config.toml
arch = "vit"
train_examples = 95000
targets = ["palette"]
optimizer = "soap"
lr = 0.0015
one_sided = true
cautious_weight_decay = true
epochs = 34.9
adamw_weight_decay_other_params = 0
Rows from block 3, named by matrix and row number. Rows with one number belong to one neuron. Each number is 500 + 40 x the weight over its row's rms, rounded and kept within 0 to 999. All counts start at 0. Numbers have three digits each. After the name is the row's rms in percent of the matrix's.
# fc1: MLP up (model.blocks.3.mlp.fc1.weight, 768x192), inputs 0-95
# fc2: MLP down (model.blocks.3.mlp.fc2.weight, 192x768, transposed), outputs 0-95
fc1.251 112:544477437516517457508510490477505432438558475476519504552476480543506514508450503504573516471518471399475572503504494466467481525508555500562454441454469506517541524501534424516505539597538499539478534460548516465516415498517493474485442491470517480499447447466537516482458432453489504510
fc2.251 121:473451431515439476513465464535508494474540431443423447529505462554471523534454474515473553512492485519488518553536509489506532569571515522474515568470467557552514499486432430478529491483485482524497491492537463478451428458484491558470419467519501513534515494484457511493468494447431548520
fc1.252 100:501531446552492507545439466490498482463574528570501518513500457390600511475492530478552474541511476457558529537468531479437522486557449509466440423538461478525470546427479493438547420553514501489448533499481482479496451484483512503507573520469512489478467545510490505533455433456508503489
fc2.252 087:546476548511491547504511534526497555523557557455553490494411542579428483496565539505463508492525473526509492486483546467456558449448460526486535580488545521454507432500520503542528494468536541461498551506527453472462527448475533499537464423465489565520512435471493500418503552499530477577
fc1.254 066:454423444505494558492606527437502481462459510575490491544506485494507565514518512546523572412460442515507557437523457482508467496470469512478570515519490468533517546429561506440511528517500556495475455500454438488448463495558487473614438446538481461443458569510452461549524476499502523430
fc2.254 052:556500543510544530477428432517512514489593509465533481444524476501481461516501435482537502571516515501454429535422493530445547512499504475481517484465521586546453507545414543496548514559510432513503492529495546504523562430462522542463516507426524488460506458511568456445517483508560542529
fc1.255 104:475504492563501511429483523518485604461516522506512500524471461444546454443488454497516430527531515471541528524465496531583385468472543500559489505466450487471515480420492499447484558501484482433487503474518527455482445537592574517481505535587455484406541512568444428511538466550491505471
fc2.255 105:487535531499510496525485460559569412548495505485510559502527532546450503485525443468488612462550542446521510535531487510489490479519497465471471419570544484497578523552458546511470485476461496567490491439476519501494515539531429460498457488406487472508404407456492495511485558477482517495
fc1.256 101:508469506536549493528487430522510543448494587551436578516460476458575531476453541460544505426548457486521549493473581499449529505509457449493451463504453536485490532505531443469570514466423448520512451553468484497569438471544569519517525512532469506532475481509490417506471489461482452449
fc2.256 103:532473570489504380497509512527508446520561457517478503446498569522488492561493511487502511475488503473435510453543502532512517536549512493520438511464470487515569460472499519603463547538489507494480495495469558515533503466509528565516525591449534440467488547455468572516493541417529446465
fc1.257 105:514487478525440510536538556435531458499454504524513531521526477491458544506485509528546461512495530482389488592397464419466526514509563508475493480577469501453443437458519548488414519551569547490409454475457540499495473474504407478528511559509559501537479477551471554440493447512522547475
fc2.257 108:464551556529599509460477460488518505451395499494566540562511484510503499530518544502507464477439499509451560459449528503551526493513567471441460515458522521508523444429528477527478535460513487468481486512460507573579480459453513442543514525496552547513477507507492506491423493469470533445
fc1.259 066:482487493514493532492498511502517450468392457472513488512532485447524499556494575476478519522503496525448535493524556580550528524443501546476476479574551561484496403484497458475550505508507497517462494593487498553492451459496470553493463474518436607534520492503393494464582537483458389493
fc2.259 054:450485487502481516449520560497510576498505518506506537455541495523520514523492546567462594606563480516425499446468476509464495488474532495455468552515535414479440524516511534511467523478499452559538558438582460458498475533511529532456467502416555534519511500509545483465500527476522571482
fc1.261 107:587549464475430555488513536501479488440536499451523560516466498471470458569468452514503461423577583432545459498509490489542520539506526505515515463456517521520458453467488503413496486509531507469471496427534574552458466444549521571485532523464518588456532580469571449476541449561490523428
fc2.261 098:525476534542503535533461501528562489528448574524463504491569531475435571558488472432499471486512524471532457470502493447475531520540500512520560481528530446494539493484538530574555493542506506478511547436529562537449475588514576516465495527463500574504451458527461561569490445493465489558
fc1.262 091:555461515501576440497497557506507537473445485442531454539507574506539497447471471476474528520543538559474443519508483533500543550572489453501506405576520459572482510453491475525475443533477464511484412504426471463517483491472430437492552582442503498507499531522533513521503437560501512542
fc2.262 093:451544493522413564515421479513557496469518506521505484501523472478487514531502538496484488443518490470544499493485470519609517546558514530493495664504548570433460526483495489529491463502578421445477513568556489477564501501553501505495492568490528471526481502551503532446477565520508479454
fc1.263 090:528491536517546532483434455483474507458482518473531443517492554533543555497473459429501485468474502528473512454465504501437487508589514499539488508499535443517513464483499431479441469568438480539481508476494461437566517487469496470433478487483454442524560437530482509482514527525488476480
fc2.263 097:463524519512511528535544553505541485479516539484437523461456558514531555519561490481476554460548470430496495547518465561542530496565511485524436611544526495490423534491536496526494500551594481430504472497517522523499490508548464523496491534522431526505531546529553542452461543494482476423
fc1.265 052:504460439514501498483594538464575444520487549372483499493424411539474544453542420481459531505529489512521594439522537546511459491466545461523501459485498553471534511491519514479497524458492566522450542458412487466542466517477488531444489487475490533497470548491519516455488542460520554442
fc2.265 032:497562555516440544510475485539486515557572514544461518495508517557502557514511399519438534446458514494484493491558478527439462436547504510433466517516503364507429435485503490491460456521468393507473425488551496494450525474477542500526538461464516548508481509431498498500521536509523513494
fc1.266 098:495506486515530494516500476505444580518492424538482370533541493510437430467460502530502480499523581477465467437470537561430473462510447509460521527533538573468478555582501542487412511527508538484500515507571473450453514543461446490446522477458465503482472447463476523415510522592479498559
fc2.266 097:515489480513522457547534498423549471488457548522503437503538418545548539532444479460492506492454526486490513483534483485493436500427458497510481600473425490506476525410481508567579566451560562507430535514465500507491457535477487474569518516502489446476553533524543480528505466454445530486
fc1.267 096:495526438536508486543517496481526582544516520579536492484528471469476445599490529502526489528459512486506503539480536537458538490418513496505493403492408478502461515492521474519521578501583562529588424562495551574469467549511530550516483473465529522513452535523451462514520449513474486493
fc2.267 087:512498484499521563523506497447509452418440451483476596505463481512439539466516491475452513435518492534520533485499489459448482529443485460520454751491580518557526485458439473510483484516529534483528500459530493484559484526565410470517565457493471519448530538488507540456471503449490505469
fc1.268 105:439457427505515501499464524507478533551503462489534469518482503433490467451479535530546489427518549500447495496540507443493498444479455462536489512562545506492494543550476513463500543442494506510523544595563486479493449443532505489404508407445528523530517493512457542487485536538502487489
fc2.268 092:454536477561482430503598405537544508438448475532480540490528533552435484402508403439515491484537477475538499534509466527534437502421543499530511613504481534463495497447520543488507488485541495482505536468495454470458419443499425479526478486456538483497520513472489459408434479464432511542
fc1.269 105:503474506507612469466517562473500515537475444534482539536462526499517576455463506491584517437495526489523523497497530548456539482483539542528545435549436549480465476485517571457470463499456447511607480520551538429578541534474469463507430486482479488498518422483483495467449547468469451547
fc2.269 091:498528538537461512555451525488509547445495510517456447525543486540427557517471456470470517481490491509424630527536503435499473512531416509493455568493510485483475522451501494563482474554559464471482554424421502492448482502516551428484525526522445568485484552516483510533433559535491529459
fc1.270 103:512488504491471472496482527494483460492493565430554516580490558448502476457509556454460446516501498575474530556359538474448488465542530517434526500529474479417508551515472513518488445499506472512510518509458492555507454461505494490512487426489532544470434465493535576464570558505590504463
fc2.270 092:511434541511531572533422480533528524460492526548529537493517496490510466543526443578402503508518551491507449497523497450527495493445502521487534589525519568575500493464546486477569507531537587479471477498458505527517541562500459446440476508539456510550445558530484530524447474462490509547
fc1.272 144:539460514540531461527471447556408506490541393482546533526424493509470547545539511504510554492561494454572510500455530527485488494393494551471493482503504534466534411531503478509511556583536548432516431576462490488478486462561531443462558517498491538502476486534481529507491502510545527504
fc2.272 142:402445481544464509435432461514442511492502473468452594502481502500549501551493484495466508503558484498562544512518522483480459546436515566527438515494533494503574486577531512502525484582522532486486494505558510504501524474470369504544430443560456483503485586500520548410418488487505506487
fc1.273 094:508551559437496507536460460586492454538556496539434455446490491486521566509419484558515488555480528447492505455522495414496502487443474416514510538406502502541479410512444504560447495522503469493522525462559548474489520496574441444450501517546511507516514537496495534485597578520498483485
fc2.273 096:455530415469606476606486556440465566500440476517513522547457479525446496480508484525551503504463485493515489471514500525499524461476538479509439611505424482511551457512537486494530458502429510491476481455421481559532493544479487464540533472564469581512550536507456493501453401522551509507
fc1.274 100:583447498509540446467427507439532423478541485529520582519492494574513502553472537411537495443506528479520501507493512536479559454452473523547529473486541487468543559560508521445512571435505529517473508441543524505425525406423470486530532446520435448551515465493469467550536513457452464482
fc2.274 108:499462525428510493511553496538540490469509524487455502528476540546510503499543464558443533486546467469531471513528540569459545494476388451491450515512532427533490509494469412473442541504511555532472532516490489471468491532440522480516471430493456507502524475506493451529515519498489517528
fc1.276 110:510475464489449538429521524526441529455524534449513517473546468504562499497517447528461498504484517477524560467549497460545468465440502496582523506523459479472501472474533464469491457524489472403570520544484528485466503465596464494539529525523464523581481465482525508521534504473393489528
fc2.276 099:452474504525524543532450555452561465473398528547405480536497511496483499493453430532540509549493459468518419514511496528515550494526513554509513455447594528456462565426449500539440585456489478505511556474467503525534465513404519481532439478521490559539557468499590492538491540423519485521
fc1.277 104:476473556468517487570468493577514521536474509487455532500518553481569500503543483469507526492469494497507526490460449537507467514488513509454497415534446552454487553441519452507549445538502511531458560559498492410512522436535517572483547511503481499478425588582454493546554495507473506613
fc2.277 121:476485510459526455491527528512554408492487514505464540512464528527525510535524544577411440524498502573488521480553500481400541499513539529559501456482588557522514420533463476503556443501538419495474473484515526438470495420487457467503503530520477533500567439459537538468471475507469490495
fc1.278 095:530491552566584433571567567548491474441504561496561440483468515538544498542507553531573517525502501531541490447505495433475414459497504529460491463507440543458451503455543469505497412576449505492498504525522442471535516549489478473500494489506451499455505486504488506531528494437552417517
fc2.278 095:428496492482465538463401479458553482485444506553432509526452549548398561557508456418458530462454433479452533555502471546475493447550511544535494582469498530532451455508459506575507460477500505501486525477491515463468423497534476500538480523532526489515529538493454565589446528557504543492
fc1.279 103:474444520511491395465495526530475511535565485453532547515452463453469499555550501522461503555520486491495462508495501475499474430463554469499421486533574508491505445587570476445525556476459485507498536456571534471489446465452532542397516445475522526451448507531411525467487461493513475460
fc2.279 092:564549518503505451503482474545492436527463503547516515473487605537442538538522450551465485555507499509506556499512497529473486485425513542467487600461519427467490534449531534528505524565472487544458488487497486519458450480486570502516458422480587497437518446374479511463518503551517527522
fc1.280 102:514558429562413531494498490448536531545478532495483455460509561469422557508480462546482508560503563430459559474540482447536493546427533440500456452491468577485482518498486520379540539564466551421437458558488463579510468468536511543540497501461555525492544503511554473502553489451541541494
fc2.280 095:462572441499561435431497481472505572488450470492554529461570453504506515552502507502540480597472478445524506471466439517472529522520545483478511558508487519488507463459520549494511582419470461540526458538497568479500434470492487515465488500528518500494594468597578462519455479410461556428
fc1.281 098:387506462475459434459493462497479482465502518461492452470451438543479494531506474498454432553491491507513493476556466486573417481488440446494504481518532416490556479470543472462483579455453484520488504592487561528457487487548521565510515525588499529490614584516525521543497495490487467511
fc2.281 100:500525456529476475495451480459477517495428457517459480600540491529535414468500457458516569462496494459493545501470462461404482495471531534456451524494483524473549466551508546496488537495530552480450461527512506513441447454479460528526516483503493504453421498411448491468462509493467526477
fc1.282 110:476552559473473461527463548479535492473425461521467542440457496506547523598445489470439516484537534428501538566474466468513516472514539521523505484458397487423465515487497519530473492507480419411523496517493520506485509466506479566513564554586472517511494532493526459535450529529489426534
fc2.282 093:500492452509529496486508507564468426496514541533453502466467451509479511555447466581536442471470465526510432487509485508494520504419508397525480515536484443499547520549481475463479609544466522509585540487492471554519469539466544468516462518512481477454472457514511478436515421459467505461
fc1.283 121:482493486559519524458480470505504563523486525473516409534535514482518561466573487427503536535531525557516529557523446504522516520465540493491483536480456529472395542507529450443480446529437531498492509474481507538546489592492501539487480490492550579541517553493520483427531510475518458454
fc2.283 150:476460509614497451520571454469513497474555494544478412524503517463568465556522474551549474557468398454578524478485475447492527554491498515516491522513442507489445522517493514505522525488423393537552545531469472481574532484502487507477509438514535525490449590549523520583452523525512492496
fc1.284 099:484511453488486527435529552581489435433462479513522506512477512468529545485548515495557475490483560585443593533463426493506559494443450513525499513449460539395486500437471490452534347509569457497525543399515502509511519508478484561437520485501535468460530464585529482519475492482449414466
fc2.284 101:516556483518481515525406553442519509456516511508531548495571510528576511539423421460481473540523442462478459538544435500493513502551450482474573526466457422522478603461497514498458550527499500510509498555539525544449441492474578477520521532554466510485522534479514473528595496468519502484
fc1.286 104:470417519529526508507495484487518483519398445471500544465452494483467483422476533479598489491461500512463454537535459491519515467503518496507488468531526585495450553496542436510484540507535498534526558450569466468527494556465436452476494464509534507460532454532535492516442467521454494518
fc2.286 102:440490488535540521536443481521475548464506486438462424515551365510538508523507460480499536497484499529492543528578552501430510515477549459546553518465487413570509438463469545461544526530487548538504498517455458497511463563470585500520514489514455564533520524477466573448506482457558452469
fc1.287 098:534516467493492558471485485472462512469541439468423477518489510470544476471549515437587366500487489498479490521451526545531483586494538495540447496499502484574516484440509452454508565510563513503515506459479520506490403457483479609543510509475509475492502578413525464431480528472559490492
fc2.287 095:573519489550481522506536508479555493507478517547526536407462520450470536449506526463500424480560551502491475436523458440496463436492524439507416508560576494488522576526540520502408466477516469478544440459476543484517442500535502511462456488397434597467483534466520453508478445497409505485
fc1.288 095:518456490515471500510500502423459537504544509498441508466508447548440527491432464435527543526408586518439506512498440504516532460514509563476500538577501575477506538503535586431462506516533496484558514491510510534455506465458521556469562582507482511518460496436451432566476478494472479448
fc2.288 111:475523504508472503497487515560582505496359510492505537501472470430479496509508506572460494456531483580506458443475522483515576552544514481474514552452466562560577453449548510486531476443534477525517480565511512473537461478501481443435561494482502533509527524574463581537436528507487450499
fc1.289 100:435480461534525460475533524548551522510526537547467588453389468550524447550481513495467462537532467510517524504511505485493477461560532441414535520456583501463477476468540537485474453465492560560447542465519548520555482541465488578565525506503536504469497459511521491482482588485500534483
fc2.289 102:455515535513557446541529465430452481545390410480498548517531455499489459466572507466506532413487484430467455509539533437488469527497548487482463439464505529545531471468584496468540514517495584464419552505429450478431435451590565490506498466542524568501439546452500499483511482514523490478
fc1.290 103:446490519552542465427439493570515560499542410538468484493508468581492494474598465416536441506512493450469542476507547510507461550535506537422443479522531542486434531490509451462414517444490454534447482480424463530445451494516526563568543388474493512519456503488503455518529504462561511491
fc2.290 105:546485494495479537538495522484541509444576518558480546535505501478499497480469507512471498468525433506480475415475485547518513477489495501481457538481454508486531556480515459583451501459508484521487501627478510442492494542544497458515473594549483601552511483506463564571566482498545486438
fc1.291 112:484472464526505513466478454549485488459517513510491396548492557533564501466556514484484396508486554484521513588482534587464485533471561470462468472505491522588499554567426536514437500423516504509493496499475534526475435514542491523541467466466499457505444515454496431497565462515565561528
fc2.291 132:567467489506580550529475523449536456401581497568491512496490499528474483499565503441459488486453557460529447500492525495549474525514505461474425511510528506559546541462552543464461460428591515540527473508461501501528436500469500424508531493471471543465528557460540512558511498506477493431
fc1.293 095:527496501508505492585455499524493427530485514502466531524458484482475506436488581579475481554478508505530505519424574436445514512495504597452495509456545493493549590490524494413570479472445554502451487540406557515504452470503486509443518469450508551530503595481537510476487459496469498467
fc2.293 094:589499542476458478481516463531498489478467509493523539510442530498467500525532485490515463476500439502526497502536505536460512465505513521506474639499526484473521528510515506523468538482475453514519507529548449487360472398480475511499448461467550510500512488545443499466491559539482503548
fc1.294 100:394516599495480388414532473537487443514496489531521527451509492510411470496499531523496496447538451524537554557554486515537566474562452446470472463530500533465532410489471467499448471440500498494460540375459486505514518544509535535508471488540506533458520503515488519492448466540534472515
fc2.294 100:479467428477532524456465553488503489479527530468468528457515514529496576572494455474475522525460536471502412451509466450470494522462502497469427546519496505480540484509542471522484493520482529526524484473569514527489552475525457516391503451408547566538506482487471514520481572493493518496
fc1.295 117:504440595523571498474531502457537454526565511518501589411473473478516483547450552404375496495598488392498540468555495469475473531518507495571538490572557481518522469472483465552524480515471462450493522475438553564458515518487514516576561495497472590479483492512525538520509545515505490447
fc2.295 129:545510477516528513489506471489556499486417530473458567485543504449450447501517448433422471532480468465580472543480507500532499473465451575540549506553485474493515470438475547424517496506513503446545526497472462495475515477540454482576536507463500458518531526469534468522486456472448473510
fc1.296 097:479450589501543492443533516504480482455427489476544436518528515554497508567444533523579498467521516555478543458475436490546471488517575581523536406514508479482448487496501479512457442520463498502538542500459404509539549471467464544382473517437525440532501504555471542501489529525489462506
fc2.296 098:485501496478493487534464474467542495534491520576461476477461519548494552548523450485436518486528441503486441566549455506446467514590447534499481658512522504477448521502466524606506478474566463513477521534545573500477453477553467482564468555501495528469524549563511508556504481497483571447
fc1.297 098:518480468469506508538492464464536510557540522470466488386470488553501522522483531534538437471544457446520515513551538451545556490547400505519455447435473565511550490477527516545491487519448410503544502528504481433526473490552513545571445539541441499535523492471530463529529483484472493507
fc2.297 098:483587460508504532504484539481498469458474519508425446557484439500377486479502448536560568507408490536465455570549535492474478494539512468508494515446426540478520454507537517441503517498481542497508527515457450480517445543488439512524493573491488511562526507561500453553540514473516452513
fc1.299 105:496463485505474471501483446481459540480560480529550529489472455503532423457533514562445515497541529459492515471525390518525500535457511468559563479452496509435527518508484529532528487505531526421507482556579531563513533475532531476487421465524415464523521556548488472527419494518462495495
fc2.299 097:507499461389437477507520480524535529451435475450505485462507475437481521495504497504537561527490510508523430551489545484490516544477520527479485508440454480520504470535530492443635512457473618492514521536477402446507448527580528537526547386489550491484592446504467431443488486465511531506
fc1.300 096:515467619495464441529547509478496464523500459480590580517526530509536499498483492439458547563446504558523522545521494469435488476482509460468504462488503464469548516468530448572518449503506515516533545543492454477520443509531532508553445516522447516432501545578493542510476543425533464461
fc2.300 097:515458527501560496444504414493492515445449539500510442548514514429490397476526463623439463501497451473554491477504492467544529536472532472497457506522475501563459458522542479485566572492518529457475502515522464517489582521500498497514575508460496462471542567480478562560513509454498539541
fc1.301 101:501448488528536505560544464502508482511444549535525453531403508525464505418558476533504535448478480481538468467494562543477519433523574467507587444479499507542516512574531514517512466494467523529474543470582490473440531464514535508492498528579494482428484526510473491433485593442492450529
fc2.301 111:520502535433464534463552494454569451453402529464548519487487491485488504460537472582495523517532539544559423501555484488466503555473459436480502493475561477513477548467534481524486582485535493561547514523514478545495476504509489503533485407440447507525539498540455428487512528477499517487
fc1.302 098:488461528497455503499461545537539496519533472543448496523441472467505466486525473506496537512471511537530535537504541491440624490488492462560516505498534497528548522444563547488529505511453490569444440548529605510479522473464477534503476469535567542477525507553422483499563401496510451472
fc2.302 109:514594484462512490476529536497419550450520486552527530415461535553527538539476558554539514527520522493489478460496440517489502509438500537503477540430477491457489556540516522431450541491517495491474525511435490515461464558465520487449461482474494532506504495424535554459504470481518534455
fc1.304 109:570581533525514460453542437453468488488499523542501514492483490529426514445515580496466459537473440535449490503558497506442494575544478512516503501450532519513496472488505534436449519418499435537510452465514468519494564538470549541531471499461490501441563490519515540509493552498467520528
fc2.304 104:466443449545544481546504549527505520436427470462470522513561438490551512504413477455576481502526461472537452541433549515551472519470515553437513475473495493450558578443457577535490540576512488530502506524450479531507494551477472547493514465486491531511546498503590574448475424534519466533
fc1.340 097:482521510503529500553482486506550526534522505543530544489516535497598440554547493530438489537539616493524499497540461449456567536511498530519502431491543484486484544430481506515472520509602452482489521516527488478514482524532536521405495552413470488439506528468519515492573442534582524511
fc2.340 106:470576553492501489468465476431504496437528510520520519482500519431503549486507470472470544493557522502469504410495556539527542527536559501546557567515569488476439543495440534520491465515559445449495522503505446488484535498525505476453531490433518438529540478459529532422603555554501475528
fc1.341 112:489513465499522480536537523550518531465488531587559507557451494450495504486510522503547439521535554514494502571448532493463456483552467441417521458557513526514536508536504492516463471476558441527422581517520522491496393528516542503548399478523517516429479513451485467460538487556467557585
fc2.341 117:497512508516579602518493518524500464484554562540480550482455462516443504490536410522501560439475584537501434556513537455457523490501531511521424513489549576513486453407511546481500532474556513474485473481445450485536493573524499457445546474480488530505548445454458468552503531546473481488
fc1.342 099:462511511439565579482482537489519508503490507487475456422498471515551484484547414504498487493478528475510476500581549548560520501523480419506478408545607537533492555501486500461456527521483556467531502501532523456524513531520438553524508535425565495511492480459473467439498531475407472476
fc2.342 108:517526396565444482538457501508517495527464500499501519459478564472462525531450490435450454541497506505551496502523495503563544569511495525500515581458432411538576564437514518511461488459553432514543437536463499545466386522519550493576482550501535583454519525447481480549510447481445520502
fc1.343 106:576490503489493473469503493527501584491560534465464539497506485507549483445511512417431416447419533496533522491523550535468485457448481519449530474470492585526455577544519491477511540476537489518486513506521500468532424427558483547566538472469526479476505511493465484467486509530581531535
fc2.343 101:512531509494429497503502478547559507528490470522511430446420577512511554599561490461447503504514533471480458447480458544541500470538541502535475529451497472546437446436486451475447446494451525547570478486530510493479485521531505532410589582525538582520509566472483502474488551544449510533
fc1.344 101:514527485543485539451519518523516399534509486495460522483552493519552550502495412508504516512480589515540564528540495447481510504493542520486475508507447571446439506456448481510455527504481499468585502474525535465489466448513528483562507474487487568453453534549554509527536510467505421543
fc2.344 102:465535477534551536516439497408510536425536526484522518510587495554592471523536494465484488498535466469506481469535442539501539538488523494503536508456512452457476568486557485479510537502516411494550490495531600445500443535465531520507452543513553492473516501455527466502549441417482468536
fc1.345 097:514482559462499533423507484447491573480566448494468521449499494515527473481518510496428518552542490480495499452531448528543524498504539398503464501579522467557559449528546517463517603492468447455505456498495522491410441495547498511501474462626511523455553500506466446507466440552479499482
fc2.345 102:498549478560518510561505497474504441470434511492521510507497557475438543516543454439473604483536432456466467515472571537479472493517388506517560597530467492448439442502451540532478484536545455482487467443461512455533494441518492502442503424459502498477440456424507518524485530433497499449
fc1.347 062:504534537545453490483573491527488504534545506564539481458500535455503471554466495493522491526406524502471573509489528485624516419477474485445445497485574468432463528536540432543461517522467491533488500460486471475475442424513526529529527538500441470429501498462504521546461545501440483515
fc2.347 034:471419475515521460479469512511490493399504567464510565519538413567465541494461545494500457492507562515535512474648444520545473465526497464500450478528540603573455497442533501446503592586468441444468496529496523454460404492455461546521476551475578416486442519547525525489515513499544521509
fc1.348 095:490474450484506502473501477556491590572542542457512478462532496531529477512498595414569485503553500541519559600543478524521485456427501517513452461445501494461496509501465503526433514518517458530521501480525555501567558563473507541473523482468612521469463487498479558486534441477503485447
fc2.348 108:502457486476597501526474536469493465426449517524523544519458519522471514530509459458469411557477515517518493494533448517463469506431500512543520651427485527527499548442432520473462519533567583485529466534448477514493498565507518481492548445574476535463551505512480498454522497468571576469
fc1.349 098:432452553515511458499536484548506493477541436470497470540577510492545453491525480483488441498511535531474562487462485572456474550578575462563467460491540437545479470469509509491504500473527486463573519527508441509556526496491500494498465508494444429527523443522509520492527466521425563523
fc2.349 107:472526430544510516556513437530553494462572543519508489417452519533491535511560441515455496491551473452498518513512448554521475489565489554505481645537569505462445585465464474585499488498548431509519539500560558467453455488512412541522490495452480592451519511543492527481459479464472602442
fc1.350 113:472490515564492620508482433423489546546523564494463425531440492541528503541438498509422570468405542493533515495544507531499501499453484475470454435558515547481458564495493537452488571554505530442429492443466485521516429506480548440528552523508484441506545473559460503479502477550396552522
fc2.350 126:501421530523464469512508529561522485487486518464497573559539529518509363530622467601452503523565447543567486482508556479455479525498467530562525513518498501590592446493460464443550507495474501538466520450567486512527548502481495511511518531485494442526523523576486488528560572509475514517
fc1.352 094:518477534476545513485576548593481464506458570520503520514457480525528557529488535417535423517520457424489517520489499470493577512556369481524515458462524485537546453452525513557533433449446451523507512497448483480507486467511525489489485501493475453464474451502508441442431515522432485565
fc2.352 091:458505530471507472472459493425480555483409489498451461489499515511451540462509514522528579566509544450516528568531530502422562516506510503488495532548474607526515556543591517478416551553537529511474511457452472553542411583476511494539500518458474559490513497449486439490470499412503493488
fc1.353 102:429555510442558468475492490536515477472491496525504503474504425534484499518454440540546497485467530517494546405522491463520514475483482429540535522452496484531454422454542449539475463521556465498540445486536523505481517544545458499545471478575500609524458451537510538470504571501537479484
fc2.353 097:459479447497539474476502505486493515502442471486515466519488587538440525448495475522480510472531519505499471434454454518538475465429539535504465607531376514532482417498444483485513511540430558503489493443483492530561567566521477457498548470510544515511578552478391498496510490488544452476
fc1.354 102:517421495585542443474564477495524474454590517505524502518519518508576526470551445503467516531535492513468546504421561475471456402508540534486529474514449533514449530508494522547506471575510621470516522581537501461527479481523455511504514522551519442422471447540489570526468481416469550512
fc2.354 109:529457510522440482478520516551518509494489482513482548499527482504528521470501472523490468522521535556454553529523443471439456549563519535544518513484493482505462487446485504505541467514448471492509563469566555467477492505559510510519546469538571516552443489485417547538463473487504456520
fc1.355 099:472462475479550476507496552493482499542532512555463507527546510459531504461526544451497468426454463498492484493523444426475482374469469529484485459455561539499465560489512544508412403500429443577542557553596477430562523540510523448480493519509458490503559429471514502448535506490556499578
fc2.355 094:572557525499535536547454470486476502455488508550460534503472536521447499522473472538456565531506522413512520545570493555467473491553503450515493473609454447460463417488485439516525443528485460498463472440513538476411506438433492404509541522428454545516451498545441495522482556504476458491
fc1.356 070:476521543473449500494539478505552441531491468522507512481543539491503500569493481483469549516455432537455544565462524516441538565459479504419467392474432543463494513464465463524451517549432467514581537509563493507443510459440404573485490525481444508463522514536447454445535493493484493461
fc2.356 054:480456477508566547562516465525500523419451488487500435481426488410508552455511468551531521513548481517494499468542472554529533535486529462553520517494500449493475481528563556560519503532469516437486469484471481489539534539517452487538546398454525533475495488442510536496419534454432510548
fc1.357 087:490479493418451546470459435522478533454476499503472481566453395453453501447508506461512487555516484514530465526488447497546399468480448468499553433465507447533473509557539510461546573471450514529530503428502519486515544474497520582537518461575551504490570506475500473520591536480471444449
fc2.357 091:531507441538470475484529480503460530542452468566545523516528466506475516494535454510546499485503468517497549427575514456453459483462490538443444578540490525466487405520516512473509477530509545505478452515536509457465427422476522444504516475553489536468469514462419488427406456473476540493
fc1.358 110:496511507541528560504514478437478517463441509483576506544477508546526479538487488491481503479507486489537547512524518552495516523513524499486525485548379461506475428581489510522519509527502505524499522561464388535515413423493448520558486544494451487509519560432510564501586430453458510533
fc2.358 105:521445581494531576448515470525516527468471483512521497500476560472548468445542567534441570487468474482468535453461431475450508495510583492418517453489495530501501453571494439522517524464480462502517588394473407543498557582520561472496581539500585457458503462538504532454487486476514499481
fc1.359 106:512490528515412505506508499502541543502573549470569534470497540406465467473472492520485480560423507542465526501513450521432475502502528521435566452559445461456476527526511627472466475468520486523511525548464483497526435422481473505498461448544504550443548479469517532522482556471533576507
fc2.359 111:471466571494502460498466459550499580441443489478471491508480486428520492563560502555463522527505489559512507480564435533529457424433495447533551456482491477535485461527536496500493467557458568437535520552470418517492444496532493490470567528562490542523401510504438534499451440355525488419
fc1.360 117:470463595481524605414488438616419459504423505489440446520473521482523487536488477582485556410446521419493511482477472458491521480475460529518486464497535554479538460485508511580489561543552534495485504531523516550440499540565508485487527538456533438472456514572511516459456461532509496484
fc2.360 103:481414535466521551518539531438559544477537504476525507509508544478512396467567499574501519514584520524524392520457500522468515536521512472527502502491545464518488479528531517478538466577468491551450492452456459489507471511510489448472499496555440518490495541478482452460558542511460565454
fc1.361 101:444465509582496495502487422520467571529435443459536467524537508459461438502533482518449517493571529509488436463469465504591482456556535505449483523543532491513499479461545570489480591506486409443499526512493534525454473542477522507496532473576451539466518498498492410520551452502555457451
fc2.361 111:487516504446496544545530463523599497488517484495571540432559503495443562524491491438482548550512516452511508573510527502523457522545495483485498530497495463509471541522493547491460486517492467539508489483460506523535455477624490498465530454420481456486439445509465467526549583511508458524
fc1.364 101:481495464507491492532525514477509504495558485545526502571506506588546553533574517410474446468436521529444562491380530504489488486541575578516447428514462475460584582467576433487564447535504491523514588545401522449535429464477523453487546465520471543510451528557577517478502419529441513524
fc2.364 111:502509462479493529520490530464569434443527474531511478542476407559475479463491431573535492510506531511502475469507558457427513484471549518522410552493569580576496529477495480441476534456587485549490511482476455525497538614448469486433492474507479506468564469503537500544449482498440553458
fc1.365 095:511460474560474520470484510558520517462600510491494538530484501468539452552525520492521435488508498555513614490549407508442519504478508499541488502441532561516513567486549497542532505542462525466426524551497439432500467533499513522470494544443584487537473442500595544487483522472535481496
fc2.365 090:472552502453506533543449492533478510514578503523532474455423466474453452620577509518495531501469462486502456571516496554525431487489414499471522566500476520475508473491550474495554495469505539510495516515575494485398423463486439509466450530381491571511513511494520488480573477493405541414
fc1.366 068:440492495511450572443563536503496462440428559477503501543460481497523449470482493523528533443552514542547569514491515531477488593495460515507477448507561501411511456474493443493532510467494514454543517496546493518537464475482492518448502528551505529534503522468511525463510453461451522500
fc2.366 042:474465519529496481485528514562507431558453439525473540524487479499567516493562454529486511543440536506507541464475433495516492436466454489489442456486560462576508517505529437469428554509537465480513410523494472459480521558500516519498527489466545491437462519490570455484466442496487464560
fc1.367 099:546565478458556471492522494488492510473445467507420498481545527512528501464444475536504472451479523558507505557456570594457531436505548465536493478484499496462474488480556518466482583511509555552604462502542552477568505480490420552511513501430511426514453467493499435452501462509427535516
fc2.367 106:554470466506479484595472586504523488485464601500516482454487489525473556496527496444456483481452576484519420493500499501535503549507531459495508599544504467539511579489508518547458462479586552530460484511461524521501470525535522487465546482483501529493549572487557471544549554445467530515